{
  "model": "contrastive image-text model",
  "dataset": "made-up waving flags",
  "train_examples": 48750,
  "image_size": 48,
  "crop_scale_min": 1,
  "horizontal_flip": false,
  "tokenizer": "word",
  "vocab_size": 53,
  "loss": "softmax",
  "embed_dim": 256,
  "encoder_arch": "vit",
  "encoder_norm": "layernorm",
  "encoder_norm_position": "pre",
  "encoder_activation": "gelu",
  "encoder_mlp_ratio": 4,
  "encoder_head_dim": 16,
  "encoder_fused_qkv": true,
  "encoder_bias": "all",
  "encoder_qk_norm": true,
  "encoder_layer_scale_init": 1.0,
  "encoder_parallel_block": false,
  "encoder_inner_norm": false,
  "encoder_moe": "top_k",
  "encoder_num_experts": 4,
  "encoder_moe_every": 2,
  "encoder_expert_mlp_ratio": 0.5,
  "encoder_experts_per_token": 2,
  "encoder_shared_expert": false,
  "encoder_patch_size": [8, 8],
  "encoder_conv_stem": false,
  "encoder_layers": 6,
  "encoder_width": 256,
  "encoder_positions": "sincos",
  "encoder_pooling": "mean",
  "text_encoder_causal": false,
  "text_encoder_width": 128,
  "text_encoder_layers": 6,
  "text_encoder_norm": "layernorm",
  "text_encoder_norm_position": "pre",
  "text_encoder_activation": "gelu",
  "text_encoder_mlp_ratio": 4,
  "text_encoder_head_dim": 32,
  "text_encoder_fused_qkv": true,
  "text_encoder_bias": "all",
  "text_encoder_qk_norm": false,
  "text_encoder_parallel_block": false,
  "text_encoder_dropout": 0.1,
  "text_encoder_inner_norm": false,
  "text_encoder_moe": "expert_choice",
  "text_encoder_num_experts": 32,
  "text_encoder_moe_every": 2,
  "text_encoder_expert_mlp_ratio": 2,
  "text_encoder_experts_per_token": 1,
  "text_encoder_shared_expert": true,
  "text_encoder_positions": "rope",
  "residual_init": "none",
  "optimizer": "ademamix",
  "learning_rate": 0.00075,
  "beta1": 0.9,
  "beta2": 0.98,
  "eps": 1e-10,
  "beta3": 0.9995,
  "alpha": 2,
  "max_grad_norm": 0.5,
  "max_steps": 8300,
  "batch_size": 256,
  "epochs": 43.6,
  "lr_schedule": "cosine",
  "final_lr_fraction": 0.1,
  "warmup_steps": 160,
  "weight_decay": 0.3
}
Rows from block 2 of the image encoder of a small contrastive image-text model, named by matrix and row number. Rows with one number belong to one neuron. Each number is 500 + 40 x the weight over its row's rms, rounded and kept within 0 to 999. All counts start at 0. Numbers have three digits each.
After each neuron's rows are labels from the 100 images, of 14848, where the neuron reaches its highest value: "colour at peak" is the nearest of a few named colours to the mean colour under the peak. Only what is clearly more common there than usual is listed. The data: made-up waving flags.
# fc1: MLP up (encoder.blocks.2.mlp.fc1.weight, 1024x256), inputs 192-255
# fc2: MLP down (encoder.blocks.2.mlp.fc2.weight, 256x1024, transposed), outputs 192-255

fc1.381:449427478424446447389400447472502400446486455494416422462490449556455507518476536441566505541496498491454515503497512481487497507399500498489540517547447479508504515532406491479463492491498489
fc2.381:504517517551518497538483484477541564556512493588508524530518463504540489464463503504498502548482474483430486531509493485512472436469423393472594479515536470541473502478510505589504521480435500
colour at peak: black

fc1.301:504486494436516442532586508469422471450549499470477492426546507458499480585524507490465534426482434533477431456452452430500495484436422518497433547445463471543562447453410497518495513454460450
fc2.301:519537484574506498512479477482501529536447484576465537502500476542484446480530481443547505443523501446440531588452512487444413502545517471501521519484521503505525530455608472586527519496488511
colour at peak: brown

fc1.556:595570633593600554539596563501517542537557511484461503464450570404514479498515427539453505499512437548520510522488468458442527457489473433491402483466516540542525465498506443453512527466488455
fc2.556:563541484494469544483539526516561521520495518523539580566560444540458494469578447530450461592543544459488525553561456490530476515470526464443561504534569509493533529571460563534467499508541437
colour at peak: grey

fc1.110:489497545454501476426484491513509459445449441436454437509470487509435484470467499480483463513540410422487463475453435503526517508461522480510519501476524510536557407532437475493478485416435462
fc2.110:554552447521552462517496478554566509508458553554506503482507508547438438563519488537486428538484490494578496458564506534482524538536471471505432521521550487496494436458514629483448614494408479
colour at peak: orange

fc1.114:537504565526523531538578545563505541509552477512508488463489542444464486489486469519449574456465398551589483498559417511501494485485474497426519517465502503529490464462476536492535522479478503
fc2.114:546561533516489494522468512505517526504498541482524529486568529480538452563543470494483495517441506518520511479495508437466518513531502504427494478487548525522490507436536506548479523570538471
colour at peak: grey

fc1.150:482495478505494503482448467387444485493507499434482567538505415491508479513460518494383498510463521496532509500438508481477476495503498531469531497435469515393484512512504467397503423516488554
fc2.150:582491526533518469475455441462453476505472452519482539493541461499523461549515411462505606466467496590455559577499453437423531509518504470472454493452501553446483532418518461476490494495513522
colour at peak: purple; black

fc1.204:576546520495496494438471490434421427463505416470438481488492453420425425546479443428485467511518504499467507532487492492461452465476466496547469476449506507451497485467460415474463470465483479
fc2.204:453490497539528516507491504484468527537472553497428508506500504545539440451533443526455484440524490537530551527416574487496542526542546512503461505498569576476516492486554498482493548537528470
colour at peak: pink; cyan

fc1.267:478449493477510478449521538523484439475488473436498503519440551480500491504544558454489516501419471532435470474521458496439485469453457473519381527473446521532540509469483453473521463463487500
fc2.267:612541542487458497450442493472537487515453485479512540536580433504553425528562475465508500516532500501453469575484443430534519507478543525427560482511580533511494535479481499558506516525510452
colour at peak: grey

fc1.344:502491490463434500431428457449477390468496503517423505483507442448437520484454493450507457506479502476544488502533459460450435472467459519505461483450513497452494480508418482469419451432391501
fc2.344:498488477525521459564559464505486467463451438442528471536496547539497490461458525469492495529503520538531468503531467520520520482601531523526431492539546511513500499502540445462495494502542509
colour at peak: red

fc1.382:557471489547452451499538356502451424491509501502521475509464465449461546457523498410463540490417501574454473464550470500421471473490505530427485495404492481441488503440522494497515445491536501
fc2.382:484524464448512456532433476506517472525483498554504502524534498524493523530488472510433457511510565586587585517581544532459595574575513569493524563569562549481445527501476571462436594572553463
colour at peak: brown; black

fc1.744:477548585536531477519488481526410538522465464513420531476466517498507406485472431453472458458484496485487510525429496422485522493515501434531437507486492496516530458414490443431457516493449480
fc2.744:497492472507498506514517545455501413484500541458583482537540498533454469508504515493458511477559472514527451444480434454541518485449548515453499445493553501427532500453494567523486495477445468
colour at peak: orange; yellow

fc1.329:527486499476478489471476503434413440480510476444494413496528426463458468519422438450456497544529449499484511457475516528473519474497482494496473480466466508449526485494464436487479505479506498
fc2.329:495496465500521450543541518474489550522628496635510442546493530498490585536528485458525531494554480490483480464528586508475438552511534531572510466491459442549490537470527477574554520479562432
colour at peak: black

fc1.209:510520560574537561533523471470479450431430505433542537443488528480449505485450483464470450493487541483459506510486458501445463387496501471438465488489528492415478497452536526471475403468478491
fc2.209:558559524569490511540548531504525519501521481531546505506493512511451501430530545430541493473582550484493455545499505542552461535465544514469538516525541490518494537475568542589584529463485471
colour at peak: blue; green

fc1.349:529486509517519466476496427482474505462484516444470459423446494481459508496519491489507543516449499497444521439473471450441465472468443510437452480465480462443497458438464419412480465505453491
fc2.349:497595441484510456516525468532427526497526477604445464512507508461529469565520494498526445381512498515555538527538485516529493535482542507527505579469558506544529514447553537501463527474542410
colour at peak: black

fc1.565:557505549464494463450500471446465529542505449504477506505484502441452507410457414479476455502508439515537527519520474476562529482510449440523476473464590473510507440518507437490439434447461453
fc2.565:471480457406425418452417460438526470469496481499470537560512479515539524504548464414541504538552528528486489552507498482518515555600518542618515559505519488532508564502466515501495505481568516
colour at peak: brown

fc1.374:519528493491510549453490501447460509529486454498498560501501425421498457503397487484422525451476523549536493538477490530464518472520496540435508498401493506410437516512506468457480456514418557
fc2.374:580530554516507520512478490449461410491442475474538512487554510492588428617531437434497592454481479610460503554460465446433544481517501495473476534447469555474482547430463468474538464509510495
colour at peak: purple

fc1.51:552492548561532535461571515545468525557463434468515503517463539494471495484510496529458558492477378505457446462475432482515513361488496444449420409442505497514529429455455501475519456410434460
fc2.51:491475471530456483466571506548539530551535511517519561595470515530448501491455560538466457538528508490570459497607470540586550472488584495516461442501569501508552474430484530459536505464475515
colour at peak: grey

fc1.553:465500547526539508513499479519468525467474489468428518521389552511491440501509444554401432469500499505536508502416453478457455503525484457510483526463535475468518402469489481440433467472456475
fc2.553:457492516507473475494462502500510522526506497548535449500504534584441553466509458454546475495543502530546563489512494443508486567431515476485509448555540492471515498469539565563471527534450422
colour at peak: green; black

fc1.570:475453496454454499468456457422448366436460480422442549488474527467475494452496474399533416477496513504525504535495481506471465428490442515508431496500563523483553520506482440428414440505487500
fc2.570:508498497492454504479477473490485495453498474502586563530522407488455445516533452448497451459541488570566562555538443544498517512480551541486536521448506495397503505425486557472525503497507471
colour at peak: green

fc1.185:511580514546528458537498523512463534521509483448504453433519474499529477480433423482533483425540516425481478497411500475549495472525492495535528448518507464429479488454453514464449552482457467
fc2.185:529560531470486470520509519490429514493485464561487418579595473553517533492399506539527488541462486511590468488551530487619525460538503519488539415484541555499557448456490517508494535493495433
colour at peak: yellow; orange

fc1.437:516518521457492460466430465469494434461438477486464482513508528492481502548482482498473469553551523503491515470499464552486426506520499532523486492544537505475571472493511404489469484499529553
fc2.437:479503512463510472513504487518491527500490523503476496539486532521499504493498498509512466495511544466527511477509529531505520520604522511561500511534516508515533489514501522487485498567674518
colour at peak: black

fc1.304:523507493485555539484531478553468523472582505474438502526439536511427576485504485508548538502522516454527479479472452434547423432476478509571461426466545463482578436497403481535499449450465509
fc2.304:520548471478476505525527576457500470496542507545471493512534510438562574492522545496535530476522492503499389539474531554567479505544521560563565538457443503536485578553471479540579513477517495
colour at peak: brown

fc1.582:462480540480480505539472567510558486506477527509517389444490530498436535480478443465520456451494494528526504412458505507487513475501445515493509533480536491434455507506514497461428465507485476
fc2.582:493446571477467541504437557500585503592474504485557473465538544548477514447565437498460513556501509546542517504517512431499536554436546521490544553531505533476453564508459536540457497538461479
colour at peak: pink

fc1.279:525533494484457493439481478425373445511533506533477553465486453502506413547458457440487489498506526452452480516515466447441459449486504533534469486409468504398504508415475479436472451454482540
fc2.279:505507466538438474483473474475435495534451431536424550582490511505521458535480437471535543481498494567474487591540419504484507498543544488532485543466529540458526540398532479440532517495521526
colour at peak: red

fc1.298:475488463498460537487484464451389427518504509440502517520534466448377500503417517490443439519488558479587528529548496491515455421525494539477450445405479481434520526419473483456454489461464511
fc2.298:550515499530496504481481482402462480483500458521480534508535440504545399538518396470519528460521469580514526584504453456462538519516472474489447513436492587474500520456521468475520540446480489
colour at peak: black; yellow

fc1.599:539523511473520501467514466450518445542471482451418469492441533407449498483474483509468561511516447493560497447470448497505475454494451472525439437459586497475513509501481404408425459517451485
fc2.599:576494514541501517490510497472493466505520475541508489486489547481484532491470525543521549486451527581562450512535450532528483490467528589526451473427492509500494558512545480506507480417517504
colour at peak: blue

fc1.193:463598536504502598533511597486477536485496517474505475494532466500442477504470461479477496476413485500504523482461532427519483499537416493520499538422451456493543479494465494525472452474529474
fc2.193:532494533452467522481500525467492514550481493532482507568537532580468497485482495612457529551507502582490542487553492562562553541480578555464537503504518519471497522535523488546500530525514509
colour at peak: cyan

fc1.559:519513546525521491531533504552459476489543524470477456532428514447415502446422467496493483473537403479465511463503442507493502488500479480501445469436533493529544430526502435530496479457482521
fc2.559:460486533501469480478502472536449485544489470472547544498487459515394516433489479488562493521605443504512527576526460569521520514511610495537530494477545521482505539444571476481512478522546525
colour at peak: red

fc1.245:536485542495553477534516469529464515474465489484402456460529565504534439502437422493497456458476488480486507443459450470493491432498423524487486497515556507516537446503437517488463483459457454
fc2.245:481460421504481429549463455502495507553535552497534501538472561534443495498512470484505475532545544558518540535560477563475589556530568530517459539525599508498483530439587549560476556549484549
colour at peak: red

fc1.767:557485551504510582441514421500538531511510530481511509484505427534495494490464525544476543521496471502478523510562536511509513529454476538487516572432447536467507487527478501528502495471511550
fc2.767:500495510508513500503530479445475435455530449494465513495471502454436521441505485444545518470551462523494549551512461558526416515518519531512514554517496473472475573522535483515547513483539517
colour at peak: green

fc1.141:524525523502470543497489511477440465457533529521478520454438505451493478517505476488505440456496516476495486486516462464452423428436456523468534514458499472443508492472437490433487441438473403
fc2.141:481489481487483507441479502488468450434470467461552507587584505522507497528545525476550600554468484553537544503492513455508461493534557527439508452535495560528532487510495442521567469501588517
colour at peak: cyan; blue

fc1.688:521503508517525491457520449522481475492529540513463506477424497491436523493468477460481492538481512457521507416520480425461440467451475471487444441441467451455545406428460507419462462470424484
fc2.688:525515474508456439530477453527459472541506524572512542514540525499537488499499462497494506460522516602603518499532489506493567554499529550491506518506551495472462509463572470519505534595504487
colour at peak: black

fc1.686:491523488516483506463471518494405476436431517465457524471489460515516446518458397500506447503552558462494515492480492435460507388490483488506447429503468519434530427466472525433440510486462493
fc2.686:459507418515419481541485512484462417517482536551521531594542519511505496518538464429499446485581543530604466480504478497521516508581551532537514487440492555479563561453517567478444493528532520
colour at peak: yellow

fc1.250:476493478451448477464477489434430389493499547453484523511397462486471447486451503488382477530531552498519528503484536501470482475491508515521456501391445485430536477515515422432458394525517502
fc2.250:590578520600535522570542519425484450593497503509516461495590539444498441525475451569412496509482475592509457520476482459465496456479452561465449509398538490478458553404522456554512559465458516
colour at peak: pink

fc1.425:495486492473467441456457462476474428467424454418453482511502464479444477438467468487542478534516479436455501450506513506482518413460445488519428392516502497467545400517498494439437509457422437
fc2.425:570517464492468478458483420479470508429464438550484520536503481521480433465569451482522439477451540543529524561529459487501473488512540531439475470499553541463529505436557538478446485518543430
colour at peak: red

fc1.0:521521543501522493467476511532489454509451413494443387456445499532419505538481462444531507529470487492439530464477468457420461514427426438479479484535539475495486468475414455499485476420473426
fc2.0:462442471457464541476470531417517387484523541453545469491508402472585527483488509552448512503477473510438448485468536443497500455465463532467536482429415440437489498544459493546473467504514503
colour at peak: pink; purple

fc1.726:518500546490515495460485416457473469526495453474468429469469463451433407437371491499459490515421488512461528528497476492525522473489430501435548474493529481482460527474509408529419475505519486
fc2.726:462481462462434465566455473494551479493544511517518517504530514461490526477491506432498437499585568503558491566538528551517524528546559542536607539544571504454437576510500566480438491570531511
colour at peak: brown

fc1.522:507525502500513566518437468462483489488444515480452476465416482481516439528539494531488527479442533537500489492402490488453467517472433497501537546500450492524460553503492445461424472520435543
fc2.522:574520547415551534421434485472516494482439525599444499443508474532561484581577461521514559457473499566522490510446501487420476532508432515479561537472472569517505450537509498500473471484498510
colour at peak: blue

fc1.246:506535540552542457526504413500501489499541555516543525471513434492419539462507497451451472516480497465505546498478487492476499423465406478465482553503442467514442495523477529497501506416451484
fc2.246:492535553460521435506501477516442502466421506476513527468461541527480465503505431465493496465517516511581485418442438552507559497549554515550524495508522502448483415425559537407443452566517504
colour at peak: yellow

fc1.215:511516486462482489469438454431464524433485500492419490507468461557496456582533451584446432481466510477479541435454509455467458508459470507474551475483528497408530425482495495461469423474479451
fc2.215:475486434443391467479418462464461509539496510506497509548473521524426507457560438485551501491548454537505556498511445503529496583510502526541535456512568529509510530477524537576492496571503457
colour at peak: orange

fc1.421:445558547469492595537524615497506492539501531500485440468548505455513503539524445504497525487493519554502514476487513481515502490522459526519509544428441487490485552522420512481420483465504516
fc2.421:458501526432484554500466574485556468526497512505491478489543503538452516518544488576469511538528527588544533473564530534543513563474520533493556590518453545474484558550441548517468531519527496
colour at peak: pink

fc1.523:513458489441505462471524404506465484519510509485475453466401507489455506433495495510539485426472514438505469425473445488519462418468391508499487458481485522478567444468433512451493475505381423
fc2.523:579454442545568515467512468565548523422536446545478524530479458512569538521509594439595534462522517479480451569513488517497460511494446529474491516532444517529458482567480510478523514480481458
colour at peak: brown

fc1.740:531548554482522567537512525487474500425516518422512457451491511515460437561534460428460484512467482501490493498457498428408514423472417496479461499497536495500504498493438490521466406430503419
fc2.740:509499549477497531566443551505476498453455531516580488460496481533543553508449473497489558471486540589524546561507507498482549570537526558456491523500506531432400527524456472513485524495490504
colour at peak: pink

fc1.528:531564499522508521550524500482416472463533474488460444525503519476488430548555456472515493415421453493495487433482483452495411492454445527492512476436514472460581507439458480530492454492519442
fc2.528:549489468490482450499511475466457561529537498535439528510529533512476455508530459542513497550504535505489479513515518566578503491501526498476515427449526597489558480433622481560489550545503476
colour at peak: orange

fc1.358:492433556480504480513479475459480444395400422432478479496443534500476475484514519414534483538457425498461472477458511547422530488492493494477409509512488529499549549492518453439499439444479507
fc2.358:471461536455512485524511538464507512462510519492504503493542486508514484488502519420544470451537514421518429507437476517570461477522439478496554533541494553573482522546458510485520468502466482
colour at peak: grey

fc1.63:504443484487482424496503428502484477494552452475419517449522477401481529476443487472494553515492438513488451442504500505497540509470477528496488510476483470532509493477456496503507587467382516
fc2.63:535413430481499419513501455435545483539468520476519516489491462550506546469481580554421514533512569484479487526530527550470482513563436562509431541523475489469422537589547509513498558493442588
colour at peak: red

fc1.622:460474475489497511473471502471498502531496498484465495482527472519495413605526488579411513441462508500467545501511462405486464462454475496454548535417485439482482498457465545516494484456534512
fc2.622:467493453462450476432432512514540590557520488577505528599512413561500507520543484512567545517561466487495581574557488481527491574507543447491580472509578530529521519484469531521513580517468485
colour at peak: yellow; orange

fc1.366:522498519533528507522509438475536485484528484518480516513559534445519543575532508375521534540476412547516488481514494430469465498519482489532480553532526447531528545438409511521525529464547497
fc2.366:539474420523587442470488423573519581482518459460473477481437482510530536555437553555527540515466495453519534492522514570446503507536484512495436483506487516520487414506516507478529563489441535
colour at peak: brown

fc1.257:556589601543557570486533543508538501495537529482468480538524447429473480514422453470490466511515459470513514514526398492539480520496458428485523534483526542521442517516464471476471506488494505
fc2.257:570492517538540510576540461529512480464507484515553481450467538495508573411468484514447526543469571547514536481565543534457533468531580579452485514567493479443459518534524495575574482564534558
colour at peak: yellow

fc1.325:484461549495519495476442520544482492482496504431507491481464515469482519532406500478465538552458474536542486425501505526519526503518501500460460487481452505472505464444476456478518462478507538
fc2.325:534513565485528539519524538546487505487506494518508475515493553539488540492494507478514521525507532521542507501517518507533450529536531518563463504490463506500485521548488505494520482483614496
colour at peak: black

fc1.165:518568526558494512544537502436475476481510478428489492440462468400469413525507423473509484497484479527414467520493424426493477513443470500417476474528500505443539489454483460518506565496507466
fc2.165:507484512480471508511460529491545511499524550528462434455546551503519480462541502445504487522577588489561447497416574535562467584491545510521553535483543590547465565487498520526474534533511514
colour at peak: green; orange

fc1.592:509492506478532453500476469484576471393504558470494496447495428509511533509494506470460526524507473451431531526475502485440497464472451513431499558516462466438445491554467501458441461488453515
fc2.592:503543537496466424578475520500397514475500528526474547473475567467502506497451421521468487497486485524527497467485505550489581465548516567535549464579555456481485473449506492501535522547491449
colour at peak: red

fc1.736:548492572517583485542517506504484507480421446466472497493524538476486504500490465457506514499447461510558492533489467412516470405552478505530418506531550508496540482449439487462495504437467461
fc2.736:525501424536504454478448480429567516555489476506436528548503506555508478510561503525448502560538523526501571503534521442467459577550481542509446525507547507550509508535553540561479625572529523
colour at peak: brown

fc1.368:522471541474511541486482431493513464466405469436463496440442469491435421462502475449496501426483471466470466517500445488460472500514437480457490555494522545467520505503448460436427421468440492
fc2.368:509541491520499553490491512499478460458529508502544493542567459481457532457559498437578530438515538502545550502522552480588440517469541491444511442519509526477554506430532515513528523477509399
colour at peak: black; green

fc1.755:505530553466503558500513488482474494368463523397535536485520444526467434519482528402531468460501508478476466462504476447485466429493473477465508544529509484516526512514491519457498411492484498
fc2.755:512489602472570521478516482512517474428421473470558501455454509569558499506480537494478499501506521523539475560497445525535543469574534536508506544545483524500426517490460526404519473456465495
colour at peak: yellow; orange

fc1.272:474448504504535445450498513507478495478507432491477471455438542499544502520505562428605543547464473468393455518501501455435467476435477469492419488541464499539492509474446436498552512476471468
fc2.272:550529564484444495452445509483554443509487496491551492544576455504504447533553452473463471549573513490486538549509441441541542538480545518449539473513556509506515526455463532543469559537508435
colour at peak: brown

fc1.653:482477545448517495478492502482502485471523479458413529522539621466519477520505421513532451486462441494508514467499441473502496436464445424509501468506560468532567387491508497495446436489479421
fc2.653:470474521461501470457441440491538547522459444521481454516512509506496509539532448450548503497498488561568569562503513531470537590513528535512509553492535573471468549493534529505422502597501495
colour at peak: yellow

fc1.451:519579547548547577470547546543528541489488513494423517507506503449501483518499428487497491465474453477499535515522415415440426458490468418452476492493488512514524482524455505466506486445476480
fc2.451:545546483491421522528492505509510466498476580519543507530528525510525480487517471530418439564451583523480486489522580539480534488465525490450516451441489508467502498488558498548429465529519481
colour at peak: grey

fc1.423:488522515538547526559521493494528526540528453512522425404545509460465497531476500504507524466393499515505522460561512434483452422441427502443484521425512454497432482436476527496446500436425474
fc2.423:496494465445436503451430512486581535550482555577484526611528465594557519494554522535516474540536468496494587535527495458542502562487576501509542513534556495564560518564507514538518557567528500
colour at peak: brown

fc1.25:529551557519517595525557555513498491469456559477519470528523472503373482522544431516478476463463498546523496447520513435494477434493434486456440533489505517494564452535518493471385410503528470
fc2.25:499464516475502465508539485528541500500540443532548429512495501484574599457423548501551566560439523549528471587598435530551531528575515510489496497482488531532433553584451470503503467481524524
colour at peak: pink

fc1.661:523542532480509475450445481464506437465488505472466480512512515492451529529469490479498470576565520468514522491494482538489440514525497544501500485555561505487562507513517426500464494520542550
fc2.661:461492510488530469509517485539498515511488510502456488549473513510502517489481517507503474485517519475525520477527529534499507503606507508553497510542495502514530481514490511474484489541683521
colour at peak: black

fc1.732:580509558502535452488470461463468503560437464479430532495549512497454473457473446500421504513484462547531555510449426454511499525557440506496449527466554488476461462476479483474433519448449476
fc2.732:538530434465456455485416484473563496530487545500502590501472491515477489495629470487465458496543542498524531541496511552428513596565524545557513587507563511508427520508582569536427546563559534
colour at peak: red

fc1.521:481486516511492519495480521463530467507425507510482490456462530514486490514522468546462461482431484499487497450466431367494498387510454455474494488480498466448500432418512528425461490453427457
fc2.521:447445464459424453450425502491514571616446440534503481578505514563496517459527437473537509526593505566565568519506472516551537584537569530588524505506550568470522559476496548484479572546462509
colour at peak: blue

fc1.638:536479507484524473502535435547475509433527468457466448461416505467508470428434482451573500440503474455525443509471492482474455390485435520479495511435459524468490454520450492472466433446403486
fc2.638:529490482493435442546479509500474526509480555518493554532507552560463499489567468512497501536616607493516522509530517532557502502523576517524494475554552531514536549476553548495540549550526507
colour at peak: red

fc1.615:463500555534538515521491482525459522489475455475399527531398537498488401496503432541405449489471518532518517502448450464465462494522478429501477512448540480463551412445508463468434473461472486
fc2.615:465462500482497490490489504506554521513520511544538426513495547585446557483526459460522487515548502526562555461518484469526490566456528463494504472548542486467517502477533582537457523520455441
colour at peak: black; green

fc1.678:520502524485500499495505506471498471480495438417473479519500517459457463546476470483500521511507464531480474467450460501473491502490488488471446429458524521480530486478490433439503467516498521
fc2.678:486539528441523530520515577545492502487515508594509509500484504524498554493497457449537521479553537479550553519502493512510479538584575456578489493539474496502498521544514502492477496518578518
colour at peak: black

fc1.606:573569602566598519507466480473524492470436452442503490506445495533439427535470490440425428552466504520508514495475482464425515514512452425529465477523554473486479464484481437454438448512488486
fc2.606:534534542554513560493487511529548489516538525510556459451471448479475619441444515505452514543401494504513550472567533483475470459474456530388524471496496475474469484526429500571570506468508466
colour at peak: brown

fc1.454:567479498488519419521487361433462527440473519495518544402477509515528418495503483518460481467460501493480472474361570451407529479458452548455526512451463465469455465506554504524549446509462470
fc2.454:516502501456507463556422450444454480444464547480473492419469583465491473499545472480498477447489575513467496458420542551462522504507474531525535531528466489467474489503566495556469449570485474
colour at peak: brown